From a checkpoint of a small masked image model.
Model: activation relu, depths [4, 4].
Training: muon at rate 0.031, 23800 steps.
Data: 73750 training examples, 41.3 epochs.
Rows from expert 15 of block 5, named by matrix and row number. Rows with one number belong to one neuron. Each number is 128 + 32 x the weight over the matrix's rms, rounded and kept within 0 to 255. All counts start at 0.
# up: expert up (model.blocks.5.mlp.up, 16x32x128), inputs 86-127
# down: expert down (model.blocks.5.mlp.down, 16x128x32, transposed), outputs 86-127
up.0 [153 114 155 147 148  91  80 158 143 147  84 124 111 156 165 127 127 129 113 151 108 117 110 131 146 115 123 124 128 131 105 149 110  41 136 167 109 139 123 139 144 156]
down.0 [125 104 139 133 120 100 132 165 142  62 155 118 148 144 142  94 127 142 112 171 126 158 102 145 109 160 124 105 129 138 122 114 145 149 130 128 121 117 101 150 136 143]
up.1 [167 131  99 132 125 132 124 128 110  25 111 128  96 128 129  87 106 152  85 128 118  96 178 156 136  91 204  58 125 134 150  88 129 128 170 120 173 150  62  93 144 111]
down.1 [125 122 103  36 137 134 159 154 108 135 136 240 186 139 118 152  79 115 142  94 116 201 143 137  71 113 159 101 107  72 145  58  80 111 117 134 108 153 162  73 166 188]
up.2 [131 122 144 123 121 124 151 128 107 141 175  73 104  98 121 134 168 137 141 131 131 121 146 120 137 171 128 100 121 150 125 182 140  62 130 127 119 139 171 140 126 117]
down.2 [127 123 111 117 114 112 125 153 110 137 106 159 120 134 141 148 111 124 136 102 129 151 125 146 109 134 119 110 131 134 132 140 138 121 152 120 136 116 110 152 105 153]
up.3 [184 115 132 145 122 126 129 114 103 103 137 100 119 114 116 134 140 123 115 141 127 139 152 144  99 153 182 143 166 191 149  77 141 117 125 139 146 123 135 115 117 164]
down.3 [ 82 118 165 113 110 128 136 138 115 142 118 143 108 160 146 144 147 136 143  42 154  24 103 145 118 137 110  88 154 147 178  74 113  73 184 100 137 145 168 116  91 190]
up.4 [158 150 125 222 146 162  75 139 120  76 157  51 158 103  62 159 220 143 105 130 121  21 109 125 163 244 105 229 142 204  78 102 139  18  99 102 153  98 224 142 147 142]
down.4 [ 93 115 122 158 140 161 104 119 143 137 115 158  90 108 104 152 128 104 132  53 160 136 123  97 139 105 136  98 133 123 196 152  93  43 139 120 162  96 156 117 133  80]
up.5 [139 115 137 135 129 112 115 132 147 134 129 167  94 104 159 125 126 156 128 117 137  99 141 105 137  83 133 144 115 147 139 103 123 128 135 180 121 132 135 167 135 177]
down.5 [126 122 106 125 150  94 116 135 145  44 110 129 157 113 136 122 112 119 112 104 123 192 123 142 107 125 145 139 106 129 113  92 125 135 165 166 100 155 114 105 157 171]
up.6 [149 100  78 104 144 134 130 128 123 112 131 171 114 133 142 109 106 144 123  81 124 133 172 102 139 109 159  28 112 163 161 117 150 152 166 127 125 157  86 115 128 109]
down.6 [127 104 131  90 162 121 116 125 123 169 113 154 125 135  99 133 110 114 132  99  96 150 132 118 134 103 147  95 158 104 118  99 131  81 179  95 120 194 154  51 109 142]
up.7 [169 130 106 129 118 108 112 124 143 121 150 124 109 135 158 121 196 118 113 165 121 158 147 125  99 118 150 146 107 105 108 110 133 124 118 182 117  75 152 105 117 137]
down.7 [ 94 142 134 138 137 134 126 141 176 127 108 143 144 129 141  94 115 112 122  79 129  89 104  69 108 125 160 118 132 129  87 150 126  78 170 128 107  64 123 136 152  81]
up.8 [104 127  83 137 127 139  93 128 134  83 108  99 156 103 123 137 128 118 138 131 164 110 136 133 156 136 135  97 134 109 122 157 134 103 164 137 139 106 156 140 149 129]
down.8 [145 121 117 110 145 134 137 114 140 106 142 140 100 110 138 160 109 134 145 155 126 132 117 151 122 117 148 125 127 128 151 124 139 160  86 122 131 112 123 124 136  94]
up.9 [126 116 114 175 115 128 176 123 125 128 125 149 100 155 109  80 144 139 101 106 120 112  61 113 166 151 115 101  97 121 137 125 162 154 125 109 111 169  86 152 119 113]
down.9 [139 139 137 117 137 125 132 126 131 119 137 105 143 118 110 128 122 117 144  57 146  95 121 113 127 135 144 128 134 161 146 137 130 113  96 119 148 151 114 121 128 169]
up.10 [126 159 160 128 129 150  74 126 123  73 162 193 148 114 119 149  90 139 162 115  98 172  82 158 133  95 142  74 115 125 135  90  86 113  49 135 135 143 137 141 103 130]
down.10 [141 116 119 156 120  81 107 143 132 119 135 131 117 139 142 183 144 122 146  79 155 177 131 129 116 115 133 139 121 135 133 119 111 138 122 167 131 108  79 162 102 136]
up.11 [148 106 110 175 136 140 113  76 135  15 133 170 126 113 101 111  97 142 147 175 139  73 165 161 158 159 161  75 140 171 144  58 136 171 126 110 183 150 121 117 149 122]
down.11 [118 114 132  66 135 154 167 110 114 148 135 208 114 105 119 110  65  82 134  93 116 123 126 126  74 104 107  84 130 121 137 109  80 102  60 113 127 147 154 133 147 154]
up.12 [141 137 129 138 130 145 164 113  74 137 151 163 120 100 119 120 128 115 104 149 109 176 126 148 112 167 143 123 145 154 148 142 110  88 126 147 145 167 132 168 118 148]
down.12 [145 115 118 106  99  96 115 135 135 108 164 115 140 128 146 145 145 139 122 123 136 115 121 120 134 150 109 140 112 138 100 119 127 139 138 120 137 136 100 136  93 196]
up.13 [162 103 153 122 135 118 137 153 122 121  89  83 102 159 120 124 192 113 127 167 124 156 124 167 161 148 169  64 152 147 137 135  89  88 162 122 128 142 222 143 127 148]
down.13 [121 138  84 112 123 126 119 111 143  82 173 113 126 116 141 182 143 147 121 151 151 172 100  98 112 112 115 165 141 129 107 158 132 145 221 109 172  67  34 159 104  72]
up.15 [ 54 124 158  88 154 142 161 128 164  79 102 109 159 119 142 142 172 107 130 111  85 107 100 144 136 123 115  69 136 170 124 177 105 161 153 134 143 159 163 164 133 115]
down.15 [146 116 131 157 143 114  95 144 157 102 139 115 172 105 112 133 134 120 140 129 132 151 118 107 106 119 123 107  91 140 117 165 156 112 140 139 149  96 121 201  78 133]
up.16 [152 119 114 104 137 102 162 172 131 118  99 203  84 112 161 133 193 132 110 103 131 184 133 125 103 140 138 133 127  95 155 144 170  73 198  34 114 157 162 138  98 140]
down.16 [121 124  80 118 133 124 130 102 129  69 164 103 160 110 146 128 151 104 130 143 144 166 125 142 132 127 108 153 122 150 108 167 138 127 147 146 134 151  88 120 135 137]
up.17 [156 104 137 124 150 140 102 133 136  97 121 105 141 154 137 158 120 178 198 126 131 160  99 151 127 104 153 123 142 120 136 166 108  70 152 161 123 117 110  86 170 117]
down.17 [117 150 105 104 151 114 159 156 141 161 127 112 137 110 143 117 122 123  96 177 156 101 126 149 134 131 122 144 114  95 160 154 170 180 128 101 105  61 211 103 126 121]
up.18 [119 118 131 182 119 119 123 160 131 109 124 160 143 155 152  89  69 106 125 137 127 168  74 127 140  65  94 121 133 104 147 115 122 118 193 140 123 127  48  82  98 131]
down.18 [143 121 101 132  79 102 156 166 163  69 161 108 141 114 150 106  87 143 126 113 147 161 108 117 114 106 108 133 111 123 146 131 148 187 144 124 142 137 169 196 127 226]
up.19 [231 111 100 153 170 180 109 109 152  65 114  74 195 131  89 126  67 108 176 119 117 135 155 160 149 169 157  37 107  96 189 125 161 157 171 145  94 141 118 151 132 114]
down.19 [104  99  86 103 150 114 132 142 127 124 149 135 171 125 131 149 101 116  97  87 116 255 150 102  94  89 122 107 119 127 111 118 104 133 144  89 152 125 141 138 134  86]
up.20 [130 155 121 123 120 115 140 123 147 173  93  91 121 131 127  98 167 115 129 113 149  83 152  99 146  95 128 108 104 134 119  84 107 191 101 154 107 100  92 124 144 118]
down.20 [128 129 159 171 119 118 190 138  96 160 115 115 109  76 141 178 166 135 145 210 153  15 114 131 141 152 145 134 108 154  92 188 130  99 188 141 141 110 131 141  95 105]
up.21 [110 150 159 150 107 138 105  89 147 152 143 159 156  69 102 139 117 147 117 144  74 204 116 109 120 132 108 165 119 160 116 102 211 203 102 136  87 117 115 194 136 159]
down.21 [100 114 136  89 126 125 142 162 148  68 102 152 165 103 106 157  99 132 137   1 127  79  97 110 131 169  74 133 105 225 108 105 111 105  54 115 132 238 150 104 155 255]
up.22 [112  73 147 127 133 130  55 143 117  94 148 166 137 180 167 133 142 134  90 111 111 110 113 170 145 147 153  47 125 172 157 183 123 159 125 130 154 130 155  50 143 135]
down.22 [164 138 102 116 180 125 110  83 146  82 162 134 190  97 134  98 122 104 119  96 162 155 142 137 144 130 114 130 123 170  96 105 116 136 113 107 132 105  82 124 134 121]
up.23 [114 190  79 176 115 223  71 122 116  81 126  51 127  58  81 110 142 169 128 117 116   0  97 124 105 223  94 255 142 145  60  10 166 151 139 122 127  86 169 196 118 129]
down.23 [ 73 110 206 118  56 190 132 138 129 177  78 146  58 159  68 184 203  96 131 149 133   0 145 140 147  95 161 112 160 167 147 138 131  40  93 147 132 222 255  28  95 127]
up.24 [ 96 114 155 141 125  66 139 127  92  87 127 122 135 153 180  96 168 103 113 150 121 142 203 180 162  70 138  78 124 192 158 131 126  64 189 129 143 122  73  77 120 130]
down.24 [106 117  75 143 157  80 140 159 138 133 170 114 123  90 166 127 113 156 109 116 147 211 105 116 104 148  88 123 106 129  94 134  99 152 145 109 144  86  30 186 126 149]
up.25 [ 83 124 130 144 125 118 147 138 124 118 125 156 127  86 126 126 124 139 136 123 119 117 133 123 125  91 160 130 129 129 136 140 133 135 133  86 118 116 134  98 115 114]
down.25 [145 115 115 115 138 113 129 124 128  84 148 136 124 127 127 108 109 148 143 121 149 157 115 130 141 129 146 131 130 133 148  99 106 149 144 124 115 114 110 121 125 184]
up.26 [100 114 175 117 122  62 177  89  75  89 110 255 134 156 124 180 151 120 135 181 127 211 110 176 130 128 143 135 101 179 190 183 117   0  68 138 157 147  88  90 131 116]
down.26 [125 135  57 150 164  36 154 151 125 108 170 121 148  91 177 179 112 175 171 119 160 180  98 111 115 174  35 172 109 160  70 147  98 174 148 141 164  54   0 239  93 169]
up.27 [124 130 138 137 123 129 142 116 131 130 145 118 115 111  89 129 123 140 109 129 122 108 133 118 147 155 118 126 142 122 137 114 117 127 107 125 161 142 142 117 131 112]
down.27 [142 124 103 106 132 157 136 156 124 104 163 114 139 133 144 140 109 124 153 127 139 108 116 123 102 142 108  90 112 137 152 148  83 136  79 111 143 150 130  92 121 104]
up.28 [118  89 114  85 130 153 107 138 107  22 160 111 169 152 122  73 165 135 144 126 111  48 159 149 141 120 185  98 123 180 135 133 133 164 174 114 136 153 103  94 135 116]
down.28 [135  97 120 119 168 154 140 115 127 155 176 142 112 130 176 160 104 123 143 168 141  91 158 121 147 102 133 106 105 160 138 102 123  85  77 100 102 110 106 112 107 110]
up.29 [112 169 117 156 113 122 145  72 119 191  80  96 119 100 160 143 111 100 155 149 138 167 131 128 127 105 128 154 131 132 133 118 144 179  89 158 131 118 151 172 132 122]
down.29 [128 141 173 151 155 131 176 170  92  94  97 128 154 134 135 178  94 152 155  60 140   1 105  89 110 170 117 171 128 186 112 148 133 176 127 139 117 153  47 165 156 149]
up.30 [118 132 120 106 112 147 126 142 120 116 134  92 124 133 112 132 154 146 128 139 125 148 124 120 140 124 126 148 122  99 147  93 146 152 125 111 124 109 139 109 126 134]
down.30 [114 145 134 133 137 142 134 125 106 149 109 130 123 133 132 110 134 127 130 113 122 144 115 119 114 131 149 128 125 110 111 123 120 130 123 119 100 107 128 131 116 102]
up.31 [143 152 107  92 143 112 140 133 131 219 173 130 105 169 119 127 101 108 157 113 140 156 133 106 134  90 149 151 150 155 139 115 135 185 117 134 131 129 142 106 137 155]
down.31 [116 143 157 169 121 111 155 130 126 154 147  88 106 134 165 136 138 152 148 255 152  75  99 113 145 124 132 152 132 136 117 173 164 152 130 179 116  77  70 177 114  97]